From a checkpoint of a small image super-resolution model.
Model: 2.12M parameters, arch edsr, activation relu, widths [80].
Training: adamw at rate 0.0023, batches of 128.
Data: trained on simulated grey scan slices of phantoms with and without marks, 122500 training examples.
Rows from block 12, named by matrix and row number. Rows with one number belong to one channel. Each number is 128 + 24 x the weight over the matrix's rms, rounded and kept within 0 to 255. All counts start at 0. Numbers have three digits each.
# convs0: first 3x3 conv (model.blocks.12.convs.0.weight, 80x80x3x3), inputs 8-15, a 3x3 kernel for each
# convs1: second 3x3 conv (model.blocks.12.convs.1.weight, 80x80x3x3, transposed), outputs 8-15, a 3x3 kernel for each
convs0.0:109102119107133129111135140126144135138127120129131138117156131123162131129139126140125146145130149133098144140126122187176149149167142163143150177152171191148160125126107158159104122136086111116126116132115101091080
convs0.1:102145182101140184160144121117102112129129134142136103164124125159106117146125117087112172067109129107127156130129135112122148130123124103123135121122142139122095151125105136143138124136156127126121174128095128151153
convs0.2:164145138139108117125124103109137192143135181090115141135125130136131147133123141109104067135135121142150123128138100149163144094116164141097082090076113195161169162150159151138133127131112114142130132153123082104103
convs0.3:125127127122123124120126123121124129122121133124121128120119119120123121118124126124124124128128127126126123127124119131130124132132127128133134128131134131131130134131129134133132131135135127131129128131133127131128
convs0.4:093109120133144131110106099135167155152141135129112090081143138111141151089139133134107137102073097091076083127125151108134137110131141117141124137095090142093105101093130153133136146115128142128117106104088098133123
convs0.5:135163111105184167101171180132125111138145149104131150132118123133120125125114118141103087105087117143082136125135095128146118087106107111087125135131133137133132110094129132090131119104124174164132168121143124077116
convs0.6:137146114125118089128127083148133099130124117086106101152117123181124118154120113131135139143106126158093120118130128138154152104124131125119123138149114155123128113112172106108137096105107112126104122140131132137132
convs0.7:108130114146135112142133111122138112118133133115146139131152138107114119129136135161119102133129101106124131149126120151161127135149144121135109128125126137122105132132095112138147115122146146162131136153144116114157
convs0.8:121156152102127136120149153122159140103111127113128151114099109116120142098099110121117133114108127135159146110119147135129121103124103118105112120141135150138110154135114139113129105102108132138164121150124104109096
convs0.9:119146123111117113118084092157075182187068175162080131117144138114140134124143144184116120174118135174117124132150100130138133079125133070106093145156139163123124159138161182123161155128164118147141129141145120143151
convs0.10:122123127121123121124121120123126126124127124123127123128129130128129130131131132131129128129129126123126129133133130133132131124131132130129127131129129126131131129128133130132136133134136131132130129128129128130130
convs0.11:150137115125136113131139128202190171152130141155154115151086131129102114141110133119132103116124080110134106143109124123139135111111132186134194130118114157155176140101143131099114145135154131136123142141132145130135
convs0.12:080081109124105096118104086119118156113114121088073105129116132144114132131130123183173130181124103112108107126152176147162158121126131133129146072111163099092115101102127115095129143126105122091142143119096170157125
convs0.13:153160120119139068106108023145066157180067149214069151139138156115134145121117141128094100139128127143121113142132116134151125117122111089120123118130105137120145122143146146149114119115119142136124144149155108121150
convs0.14:069104123107134119154158117140127085154132134145100114197162162137131123041050057128082111129075105173147170137128136142140143120133135166140133109127113121113153166148127150151118161165146079108077104125127129139129
convs0.15:103106093111122101111103124151101113154107118130124129107125132100121126121124137110089083131137125143182137147131153159109119163118134155124159115126151125120148125111087130096123165122143145126126114090098151113106
convs0.16:116119112137115104158119081152131174148115187115089166115135114130158116130143129132128096146122108158147099116131129116109140137108159143146164130147129090119133144152154157178151138151152124102140140126154155107130
convs0.17:154138112124150086175205123127141131120120128125111113114120136119131128131139132111088075095092094098134144118139084114138132122125148109065152115097127108126101128130145116119131084121138156167135095099121100079124
convs0.18:137130112134121122123093114099155138104130153135108117154137123134126096111127150148129128170153173130129168142147098148132112116123137181163120135151129100121122137116074103099083105100108103124116100125132151151163
convs0.19:114141171152122122131119128130112081130135102116141130113138146122145135125119114174129081156114102153120181138111067101176144088125158163126114147121118122114111128163085159144022166154040105150156104165149114136117
convs0.20:136100098134123120152153142175131120127119142092102136112122132130130128141125142118133107141119136135110116151147122140141139152158082148114109133093083131143133095095103137136125118131143150145118107107103141137109
convs0.21:147117144139132137128130131174185133147170136126131141134103126130127118116122135121090055140107062139133082072054133103102103151147073191132081169114084103112098104113128105097139162157139121107077115106096140120087
convs0.22:141160164132127097101096076137136105119147129127171159098124126128131120138142134125118138095099166117144166121143175143124146140129140109127130090111099154138139126131157103111128166150145116116087125163146080124160
convs0.23:127128125130133130132127125134127123129108105120105137222184209215196214203176196129118141149120124139105138120120126123113144115117130136115142127124152100118100127141111160157130113136122124114122111119139113130117
convs0.24:104124146128139156160160145083092116121107140158119106155134135133118130150122119147157137159143136132129111109137097125109109163112111162141136134164120123153122097108096085079086164115055158140131108122130122139119
convs0.25:184140118130153141081110114074157152027146083097141077120092122184126140114108158149123137103114126111129108086101102163146084140124083109099108135157134123124128147126148170127135171166166155147109157153107156123113
convs0.26:124135146129137140126083094118144151137116138094102130120129135114111115092120119164122110156089066145095086135132118150120126125136168141146162140120121143148115163143093098084101101102098125141144122129125136134144
convs0.27:131100118132123150145149149064184065080126067102117073158130128162146135118127127167133138143148126121146110148070120143101123157144099183137112135105106096098119166158153151159154121123119132126111142137132145143108
convs0.28:133113144121117139096082119138138189157135172116118152147156144134127121124130110147108116075064118135148160141124142135107148122107133151142116162174133103131101151164139107118109170185146139167105123130114116143132
convs0.29:106125140114136141132167171100117139127123139109120151126140121111122108117119085145096094118087100122095106163152128132117149131110123102132121117147118141139108125108128121101126095121116127145127143118074095079105
convs0.30:133142118096136114137128065162138168098091136106086119114128108143102114168132121137111108191146145131166135163133148205147145159151160164148173111102144092076118089083105101132116102121135139119130161121140155170159
convs0.31:141148133064098118103105106105106137123116130156136113125124125148117105118103113176147149155147142111132149112148173130134191138118156132134146117083104125127123137159169130136130104085105135142116152118128114113168
convs0.32:104120124097100118126146131132147155131138097121146121121131135133141147119129140108106096134116115127111120119113148122154143149141089144133131113128115104064095117141127122137138128133127137135136072098107136161134
convs0.33:175161151120115105120089051150142140109150133081118130093120129096119123147139130144106104152110117142122087160157131156125125174161170183146134151158122129144178141121100120136145182199173123145139115127153164107121
convs0.34:118133114094119123117136137110157123103127152114099150145141139130143130132144131120135164169123161122087119127115026152163085119192159148172153118160174125103148167155161160136143103106140122142142123140120156132107
convs0.35:099111098119110093114096109110123167114124144113101111135125117149117114140121118115125143115116149143120132072094117091147134105169172146154144121131122104151131142154175158150148121094107151093118095121155142154125
convs0.36:081090133127124167166151181147119129138160123128122136209113072205125089203111070109124112103131165105135140115129149113111123142144130133143129125105105091088132153126132126117150130135152095120145110145164098125148
convs0.37:092115110085107105089120128092069112137119155157135187220169170180150142196153147111141143132156150109128119122134106112130109112132111122117116149137125148146139125129137116130137157169160098124102135124106152140120
convs0.38:147129121107121106100110121115129137120146137133125118130132136122118112137145159090114106118129104117113116138120145158195151142161155110099138098115137118104121101116125108112122133150131143146149147123129133114131
convs0.39:140178155148162154120116125123143110145130124133135111088118111105124126128131142174098125117062113128104143096124117130196156108150157121118131119104131142126110118103099098083108126114121113122143108154134103130113
convs0.40:109133125108121133132137160149145124153153119078122181140154150126142149108133111111136129140155142106130110152135148111114124146139121135161159143135133110125130131134110128114130155113111118124122109117116132127106
convs0.41:131138156124125120143146144104145210098099177059080153137154151123142139118131140109134112159132150146138128134165128119143170124121153136105079125166130117132145142188153155181157156130152139159170121125141147139158
convs0.42:173124123117111120125125143073142190082107148165112062134172120140182135098118108130096116123116140109115149125120099146140141102140124106146103095143130123059093112087125140139165126135157124137142128125139116156161
convs0.43:090107136122133120140136121074129156108158134130125097123163174092123132041097117114142114121119099135142148166136146117120143129124152099108140103113152113126140154132127113109136147146173130129140115112124151171199
convs0.44:101110148151124112174184123137156152138125140129141156144123138124104115127121107070050091166111077157108066157092096144140119094116142157128099136155121146163158146132163124122122118166132119128130125122127106108119
convs0.45:114116114086097079095102093150156130143165148119170143108120141086097138080094130103090081086095125130118136147153092125135103121088056150148121121128125102126169107117115117104131155129144150161137077122139080133160
convs0.46:137116130145144151175193148117133124123117144127143175116126134127142141144136112129129133094086111124136099162132121156126095118127130124132118127113159150142167128114157118107135097089125133118105135124109095118136
convs0.47:133102136175117071160105084101134111125143115131122115122133117136144138135121122083096154120117164183156138089110138128118095133131103081113128108121131116143150092105139098121136120151125141120118083107160140151139
convs0.48:129130125134135133143141143150127124134140120117139124126131131134126131138131134130142118146151128137144133151108101129101090117118121108111106121109106110107116153137123164150134164146122139143144148155153152138125
convs0.49:136136139118098096087104090133105104130110135120143159141148145129135108137139122109054079087077113105113149154112137103092133114113120160161109151157149125121108127104109127132150112115158169150133129072090124108140
convs0.50:129100090111110106100129092105117137116117150130151159131130154133116137131123130140124141127084148202118112165114135169131123131083091159136119145119147136113099165109124168103083173144121158147131130143145092123140
convs0.51:175143136159137151125100134119092100136120109104153166108106083138131093180155140126141155124145126135143146073117166116160150167170161104126153154135166116141125135158161132139153149123146089101125111141106130135107
convs0.52:125161152098145122100086109133152142120138107082122136141142136136124112138135139104115098105126113081090161143133113137085096132114121145108116157174167113133168116117053089116076083123123117114145110111143148131113
convs0.53:100120139074104089121131094064156127078150149147114116152152133117138129110092135126090143122109158130139163126121110119131119106138154141161130124154157082105139127131109132155111128190203106135111123139138128148163
convs0.54:142134104114128146118134141103123156164144149160118105149132131135134126140135143095093128085093146113124147146158117148185148103121104164149131161126099125114115117084114142142139143137144090106091104128123128150132
convs0.55:092117182106116175130125158126125118138113142149128132126143135128146129108122130118089116102102135097069122114157159121125112180158114137105102108088124183148130100128106097097126108104131132110092148133143100106134
convs0.56:124165152115135126112119122174126175147119164177100134023053049088113119175159169130161155125121104104095123106132085136145116111116127156154147122144144113162114135143125139149134111120109172147155124134114133118100
convs0.57:164136124128123118130175153138156146137118145135113136147131134135138125127133108131127125120108109119119137146131110127146107144140121147151086127163124081130125118097111168147118129169106136177166084089128144105108
convs0.58:121136145145138155138136147114129109118120116066139146113134132125139134138139140111119121120155123122144098101128122104152163096125146102123106126120130185149129130163183096128146129141134100136140097147122074128111
convs0.59:155167164131162164141160163147137199119129143140106165144103083150105108191134128137153124131159155114144139093153125087130133134121141140131150106102105088087090128079098172099120079089096084107170084104152111128124
convs0.60:170124130160103114129092122112161183098122190129091106141142110101132111114115104080106144103093124101094106135102093143150112148159141131127130147150151074088130151136114112116098176142156117131121153165132186186167
convs0.61:106115109109125145097109130144126146134137154156164121103136129116143131107135124121105114119117125118119146132103113130114099116090091101104132118108148129103142143091099097087143093134134175117114187114088119112135
convs0.62:111137138119159129106164130117078081126099093094101120125158141104133112100144121128143149160150128141143125152152157126135136152132135116127151122097111150128119172134150115094107115110118111111133127107135119061114
convs0.63:124127126146182161134190162115146142121141137133147148142145146135143136115134136141131092163138114130138111148147150122132123125125123090103156151142155138154135184089110174095096164102113112130151092099151078090150
convs0.64:109095087137128116125128143152133171139152155111119126148123120126124128118136114133158150115128118119109119130141145118137140091142146101091117090103112096127140123166117111111093146150126150123117115106148105117150
convs0.65:141142124127129123121128119142095091161113135129140115033094141041112144033118161145093103183118111190126097126139119139137121103104106070109162112152143117129116127143157117129148121108142138148096141143133134134129
convs0.66:149146145130123152131079138159053099165079111132107143114140137119141116104128127099147121099134083094146083133076106132124141124147140133130132134136106139113099193125108168109106122097105140147103134169103127158106
convs0.67:143118100150178175113098125182162072153113151096109090106097086143163118086133093149134129147121112133096076111075123129131062147142137167169191085150110147128107113122105128142095142145110128111110125110123116152167
convs0.68:141160100122133115144092109171061102166080086163129092099166120120164115097135111083109145100129108094123102135076135155123138134170140146157111153119129130081142103098164076097150068093102130116119138144117129141112
convs0.69:150103105127070091145123074127123113130117119135110143086127137095099116113134134139122093130129124144122131157193122130163127126104107117095105165137111118165159106092116110123104096109118131175137128173160146096175
convs0.70:137145134098095113123135122124155162100120127096107117140133124138140133137131128101105099102123122090108124128125092157167161146149151153141150103105116146151148133136147138145140107095083139153133150172162084084105
convs0.71:109111111096094104102102126124125124120127126121099103144128125152139126118127128140137166157152153178146121129154162115159148114148142171129133126117118104120141144114120145120105166146087113117143139141145145138114
convs0.72:136145128124131124134143123133139137115149114106080083095111129145153141109132124141128156144119125118113128118144138132136109109112133090113100125126128088101114098099087170148134168131108099116112168194143119145130
convs0.73:134128133125135133130147148141167136143122118117070096102122112121136130131137118118111108127151128149174155129139145140128129161139120154107090126121090098123125099108099125138132124113138139143151133122108157158160
convs0.74:163126136123100119129105123164131129105143105135135134107126112111125112098115091123131133119136142122139139139140157155139152153133128102105095153122130084103086132142121146139133120115092131134107122111117119109111
convs0.75:131102133131100135122131147161088047140101068122157169139118097135131116149132120124148120123137126132105080125134160116110141120076100153131168150126144153143123138155138110113130138132151128141128118111109092096084
convs0.76:139141148137149164151195172113119142137100124118131128133134128113132125126137128073094103058075089083106108155160126091145128121148159103125152118137141112139135134121127127158155153127162131141113114131119093098126
convs0.77:139154128091111131099116185128125130153113123115121102120146140114129106113138131136119129143094117189146110119134110154147139171150164126174143100139176092120165115134154155161136172150142118111150136102146163125100
convs0.78:143127145138107130135129132109105136140094121122093104154111125152123128126139125155106129150136148118126136145129132140129113086079111165163183121138115164111150110096106107084119102112123131146132121106129094113125
convs0.79:134133131113109093144148127103148140095147146136135128173170162170186157166167151109114121118107123136122137110131122130155143143147135118116104165159149119136143144144149170157167170142152140149117100100158108105136
convs1.0:136087121122066109087074127112124136127143123129151099120126128124121121135138145077120107085109074127094062151106105141134115109136156139128118125123135121092103138183179145186190139179174104111096154211135125192149
convs1.1:107118113115152139091096099129145117145125089148136101135134108152144103149132084098136163130123119094102128094112134133155164151142121156117108083126167126124122127135123108125125075106114104109141180128040121122116
convs1.2:117130118124105096114114111074181110127118126076127101131131128120134114128139137106092115115119136141122151100098137090076091146105120149151116141175159168160086127106119116102113140147141140111130149128152163148151
convs1.3:129132130129127125125128131128128131127128131126130128127127124126126131128127128126126124124127124120124127128133132126126128128124127130132133132131126135134128129128126127129130124129129129125119124125133118119121
convs1.4:090086135132143103131096111163156131136089135118070151103119092095100085074077076193153141134110141117117137126146193107145153102128132146154105159124110103123078133140171108079148112067118139119132096058098084112145
convs1.5:114096164104087106114129150108154109126145078133102097123132123118135133126150125137128143138095094143112121149115138126113128096117152087116114109135112132193164094127107105148141123150172142166117115136078107101100
convs1.6:120133125156165114105116111133128141122112128127105129153136076147135080141141089138139134127126123100115146110151147119110124139123135140138138130131138170141152152163144143153147133134121129121127140123127155145124
convs1.7:144144100140106086159109105100115117131106128119118159109121122128129122103103113100106122095087066145125099103069136064021102107058110171139092123131109133141132121102111123106108163146145084119146107098129118094127
convs1.8:118081117073111162105153152100132133095129139140144140091121097103140098090117076096127125116167156138163157103104115125119131164145124109116102119114101090114097135133136129126127128124122129150148105138138145112120
convs1.9:170135118162121108150133082174106119160069061183044052112127117123120128117118137145136103153117084145087112160157126140154140151137150169109105115109082181193138125124116119120099108106102125107140113099147111087139
convs1.10:126120126127123126131127123126126126125131124128129130130134134127129134129128133123123123125124121126124126125127125125128128125126122129130133129127131130128126124129125124129125124128125133131131126125126129125125
convs1.11:127123151136128139125109146159116107154108131119080086126117109128144121131142125143150116116127147120128138140143141136137126140113100104128106151160152113146130143157153162158162144134144123117104129126138125129148
convs1.12:128155129107163132131152141135134120144140141118130136134128123128131139125128120169124135139127127106113118117087134072035050078056094169173148121156128112153164116144137124152134114131165135122136091069141153074102
convs1.13:140134108155133117106085089130131077153114112144111114118143165123136144122126136139107092152143101131134083128119139123114120144111089115133084127110106122122127112132158117123139109116122103135146126122129111128129
convs1.14:124102126134122128131169154113115103137121102140130112189184196124127124088101073111118119128138122138180154114127149124128121125152125085127140125133137096112107120116132142146162166179171123138114140131140180146165
convs1.15:143097126207135110172129089109102132151124128128127133123131114131146131135134135122145105089129165084112168079157133104134151098069036134129131112113175097083104111089167110076132153106123145102084166129103146173166
convs1.16:161131097165137113143139129103119105093129114117138098138120103135134117149148129129159146137127105135118105095133128077141156110099140173133113135123086096108115122069122110079125137106124099100120122117116143158152
convs1.17:157110089174135081134199134098124128103127150101120133116089130132132138127121126125112118129091109145121087153130121136116136133070102106127171133148125112188135133096090146124119148128124129168127129151156134102126
convs1.18:055114167121117142139121124118139144139161172139143170121094103125117118127103103125161149075115105109136091102156129091139150071143146183120086182120096132098105112119125099091089114089097102123104134138144126154102
convs1.19:129113146119140160148143132135139115147141105148134087110118109111118118129133128115147139132161116126133111098097167134148165193174127155135116117138124105128127090127157111113133121122144135090089136149068136109065
convs1.20:148094104137114145127136156139142134128159146103138099112089098123118115138133143105120127170166117148121052153147124153127119186141121132111128105100135111089133153147132123121102115126099123144142114134079153124115
convs1.21:133138120132152112127144058118128120125126109121114103133139129144139132125126122133119129159118082173134100148117099145181152151160177136158169175148123138121091096101118107114121128101117167165149130126118130113104
convs1.22:133144139115139162093119137112115131121099130108108109114101092135125112135135136122158116115118139138143145124105124138125118153137104157130124142134169112141133163150154140135135139119121129118171104049125139156150
convs1.23:165149138166159143163169149149105105163129106127098098088089078078084078071073070157132137160107129155113148116133119109140143103114117151144142121116123161163145120109128119108121131122128154136158168152158153150141
convs1.24:131160127052128141068172116145138131133125127127122131138149142133120122134129134186164163153149116142137105129151120103120147106087121118116103123102107099122160100122184137106147132127167101105130092106145132094107
convs1.25:145142123119167107139121107118104129036157000103077105116128153119148153124131124152108146110063184142101153205151095156162132115168131166141156138088114141185178117112115122116133112119141151143115133127163132119125
convs1.26:154143150149137120122094103125140138138143108137133113092113124111123127105130113162195145174166110144108083094109112110131132120140150128137105131130107135131117128130109120122124110146132142163151132124146102116143
convs1.27:112116149106132113136133115071143095105164063072164029138136131118118114127112113147154126173150136160105113113151139114145131088138150183118137187114115101144144116100091121109092127123101147125110125085122158133120
convs1.28:131145166130136149152164143101126104108143071108129046130120137129112121146102123105112106169118095138092104126125130131127132149131134163131157125103115132149124144121114126103107118070067151156154154133124126095075
convs1.29:155140146122128143102131140131143130126138112098095106149123126157142147116105102125138133131140112133136118139122114129134134109122117121135125108146173128140148130135101105123117108116125159161149162118121144102133
convs1.30:159159135129141155138130169107107124114128128086129090134110075147131106167132122148125104142130093138132086115126125114113090117144110147126126136136128074106130154149122139126108151138118090103094123103110166157134
convs1.31:159173176191163153158099085139089137138106123154136130150152116117114102136127133145128149119081108119090122130169139082131126137133130107092107144149185101090122125158168119144131141129113138118137110104106179171147
convs1.32:126098083138147108130116125133146139136130118118102123116129120115122112115123122140162158115134118097133133134097104088095141114148162155157125141153120125131122149119139163115131128110126140150126109100089126126143
convs1.33:163161157129158155104117110118131126128121141102086143112130110117124142135155142139153112139132102172182144114123093116113112093078110113118122109140149075109139106187159110141156152130119108087112148107089138139122
convs1.34:141119134172121093154166135098167152116163137133166121130126125148138140144131132082098121109119141108133146116078144142101132186157144120181166083120124120098159065087098104108100116103088112120113148207153092099079
convs1.35:108130131149112129110080152139115136105113145120136160143124133120124137130129139138113087108099115134145141120129129138135130161141122148140157142111118114082131109111154119136156099112113135091096096138162152173110
convs1.36:078115105120127137145149156103121122121126143103113112181120071170119074192149087114125138126144161116131134113104102133129123133144145128172168100119118137130114114130144124141157133150156108133162105113161095125148
convs1.37:127135147117123140115128147098103114121135141141136138165150166153139154166153171099095108105111111112117106121132149123127140141136145090117124100105115142144154108103106118112111122125127107101092119109096102099086
convs1.38:156160153160153123147135101108116125144154114140142093104109125095100120105111130118092137110093092115119104134119128108116136089095101091083072125158160146180172112119120108110105111111109136139119135140123120125124
convs1.39:107095078136125110129134126148128103170138107151134132104107108116117110118115120112124133136160148156147102113097122095093130098100148145145139162167169169160159148132123140133137122116136115132148124147164087078131
convs1.40:121102121122134144126100120087118129110069167105078110147130146123123140101104121117138126143134127112117123101122117127141129149152131119153158068058059089078086122119115124122116126111121137132117158135138130133147
convs1.41:147159140134120137128125126114128151088131138090151126126142140128146146118132145133112110119085068115098123158136119090122120087122133097124076112151101119169105112108106120128130116125117083080093138136121149144137
convs1.42:120139100154152124170157131154118111156167130110164161146116131118114125114093110147152164142166134121131131173154118180154133109140133166138089164123110148165170120076096131101116131114143110111129069108142113130119
convs1.43:128131121132130120123158150129098142117102114117120143144166204120139163074093129180126142169127150147115108134144101114108111083084112119136154144118128131133116133113112140106098131075087131102111142138124113137136
convs1.44:161206135065123119044040106103116101115104119117114147140137133134133136141139138066129065094097058126122080124130119103111091127167116138142150163111121168120118149117127160103132132128138110103126138147125164154136
convs1.45:154159142127141127142149145104071146043098099075109132101151178103154182096144171145146150106136167121153142126098130158156129159125103126148162098114145123089111154144166128132148119117148101120143153150149131118102
convs1.46:146161145107145116099106127116107139114105119109131130097119126140147136138158148078038046123094113159158151136154131158129109190182140184154135132121126092094087117093096165129122160109108111101102120118135107153125
convs1.47:120150133132121097140126128096108150106122172114117155131108119107115135135138138128120100072107119115154131187134106118107085137128117109112157144108102114106146115121127119118136104128157109095138095111173142136136
convs1.48:146114118142105117147132122129126134109116137126119134109107109125124126135152152144151103141133088121136104142146149149162160149167158127165144136170157134117138111113122121126148152158162126126108118122120132119125
convs1.49:150129129141134135139151143096141125129156121163165117127119142136120136136115127079107149108141154145165143103129131118134139165149160135125135091115100143178147098125109113128122098126143123151145162183151123112085
convs1.50:174181125203192107151132087101090124114132153141155164141123125136119121112105129121030108087047131119099127167179121139112098128135137098081105139084084093052077092121176073107142068084121175081074087097145095137173
convs1.51:157135122122127136128085113136166138146108111160160151127105079139139118165140146149121122127111114155137160125119087122165143138164147165151134117154133118092113153103099149123115128140132149121117139152133133144136
convs1.52:039111177051105141061123142144154124130137132144146118124109093128133108129141107143127110120116082114111059156106141107081107113143120176163108177142115118096107176157122171124109133121120116097154175153127183139077
convs1.53:158121135122116151160137130144101138160121151134125182141159120137157131096108096136127145136100144146138138118099121134132130135141144087144155091124136122129148078081110101122144104132136097090112105131136110135112
convs1.54:072116143100118107082104111098130129099134132102128154135136155138131129153145137111117150076123168086138156122105137134069109141070119155171139162147134156103142093100094105108115122134149155117116157153148152150164
convs1.55:078135169086180173051135114144121120149151113143138102120136140110115131116122135166143137133145141138124126098122125131154138164161142115125112113156152155143152140181155111162126095141101134149149122115098156116095
convs1.56:144132126120104121133109125142168134122147120124127112073098100130142154190189223125139162140145156136115113130112118143112114144138135145125149151133150156138143141135143132124135141132146173155137144129118089104087
convs1.57:147128130134108087158156089124139133127154131133096131142121122128131130119125138115119113133117157128110109118130156138125112098104134136124142121095086156161111134116125138135142123126140131155113113161166095067138
convs1.58:096126122096105162075113165123122181130111120122121145124117112141128132137134151102090133113123166140136160132085112135105117148167133115145150121127137133076102117123128113103102113096083145130153142127137125130142
convs1.59:058073095093074110155114137105146114121155131099149119123116096143148118184157141130148111130129138118087098145151131127152147094131147174172136139142145126117128109112108127102113144092094111115128090136154061133139
convs1.60:131154167124146144132128116135126127147118120113120097186171182190171183164138160128125138115157137135148182150127150130114128155123151147136126144172145105130151096078068117122105154152166098101095105102087118112103
convs1.61:139163142143148141148159144153104132141114129135150112111131167095120147105115130147114149138133114142158122166157145148176162184179124117129120109155143108144131105133129075104099070111114139137132155155087138142091
convs1.62:112091121102124144126151130131132137163085172155127164130135169137156140085097094129128156122107149128137149116120156117132131125142127168166130141141096144109099134154144119121107145140128132147130136151132142157143
convs1.63:113109142132119107126139092090143161127130151107126123141121146129117129136126130164166118114111102104106116105130144040103132038061147163142112176150110138138090141120101153133122163136169119140135110097111108142142
convs1.64:087113142144158130148142111158132100122108106123103087132131124147128130133121126161128090146084108085068104076120164107146172081137140127106107147148148148172139155134133154135121176149124142135110164074112092096149
convs1.65:128122156134135121132128086163112126164118112177118134081140201087138194086143205136129112140140097128137102126137164131130129132121133162147141104131134140157191131121133145131137135142133137127106144118096166113086
convs1.66:120108130127125153135143143142104118155054127166036133121134135131133134131123136124091130111113135095151133113087141130118127146161122141154109117136111130132106144121114141132122135144131135125136126143149137134136
convs1.67:127122154133140108149140118107122161187129144161064068125101080105119086092080070126120112136133097104092103118119148165180133139167156144123158102082160136164113132126133128103124114130138136137117133145136116130144
convs1.68:136161109143109102140114151164099109165099119157094144102084086115112099113105086131056163147126190137162181100084125137125124133170112099118137110120122140111117141134090109116094122102114100135143070116177105120158
convs1.69:152171134177149151141137142118117120151121126165160117082111101080120125087101097132123147122121138126107133166148127140111096129105116105121121119114096113141113181155146160126144167129135109100121089149111111126131
convs1.70:123134132136108124120117140100102093138144109080076112121125126136146140123124122109113108095098095125134128128144143123098078158116107117119124126120123094101100110105106092090088114099083094105113122125108136141125
convs1.71:129150162139150128099148170109095127128144122156184135107119120107116125124133147098126111080094108080117113121141163096129142110144158135184160121129123118117124120111128112088118157122136124121132123114125153134145
convs1.72:080092118127114127137149126172164144119067108140161120107124128116133148126141139110116134127142145109112110128122140151127132137119131140128130132119119108089107133151158145154150146140147120123145125122114131131113
convs1.73:071076150076106126147141127157139141165135115148097091136126121139130129133124114134103081131115142122119136115085095140111105109107125136141119122126104122126122119125110150137112143129104118102101103098125100122120
convs1.74:121117116161132137099092091128130129113125116109137126132143131132136131123124122140099147124078129137097156131124129141129148125124138142140137134146145139139136145148137150146152132141128135110143114101125131126146
convs1.75:120116107112135162096119146119095154150118157148107151136116113145139131150149138111093140154136158192152166114114126142134129148127116145144135123159146095097126146126150138096128124105108153160162152151140125117129
convs1.76:090105132117125142133121156105102148123129131149135119123145141112121135127131140091100141087087127118105136158107125136120144180132111143113132171139162100099136074101140091099111114107087154120128144132133156165139
convs1.77:124142163148132115140084102150141124130113116121117132140125118119104132120116145116123099123141116117161162151171160142155136142141107120124136147141124137064089098113110116129107135120120174125077110169143113136127
convs1.78:156138134134133131137136145156165159133132131115120159150129124138121112147144103096128122115101112142125117148156141117126128093119136120110116120109081100088083073101109084096109102094097132139148103130136137117122
convs1.79:139130108127126128149152128132170129130197149103156116118106111106095103106093098144126190176167137147136104112143154094122163103102125085091101107110126135178180097091104105106106110100097130154145125141122129127108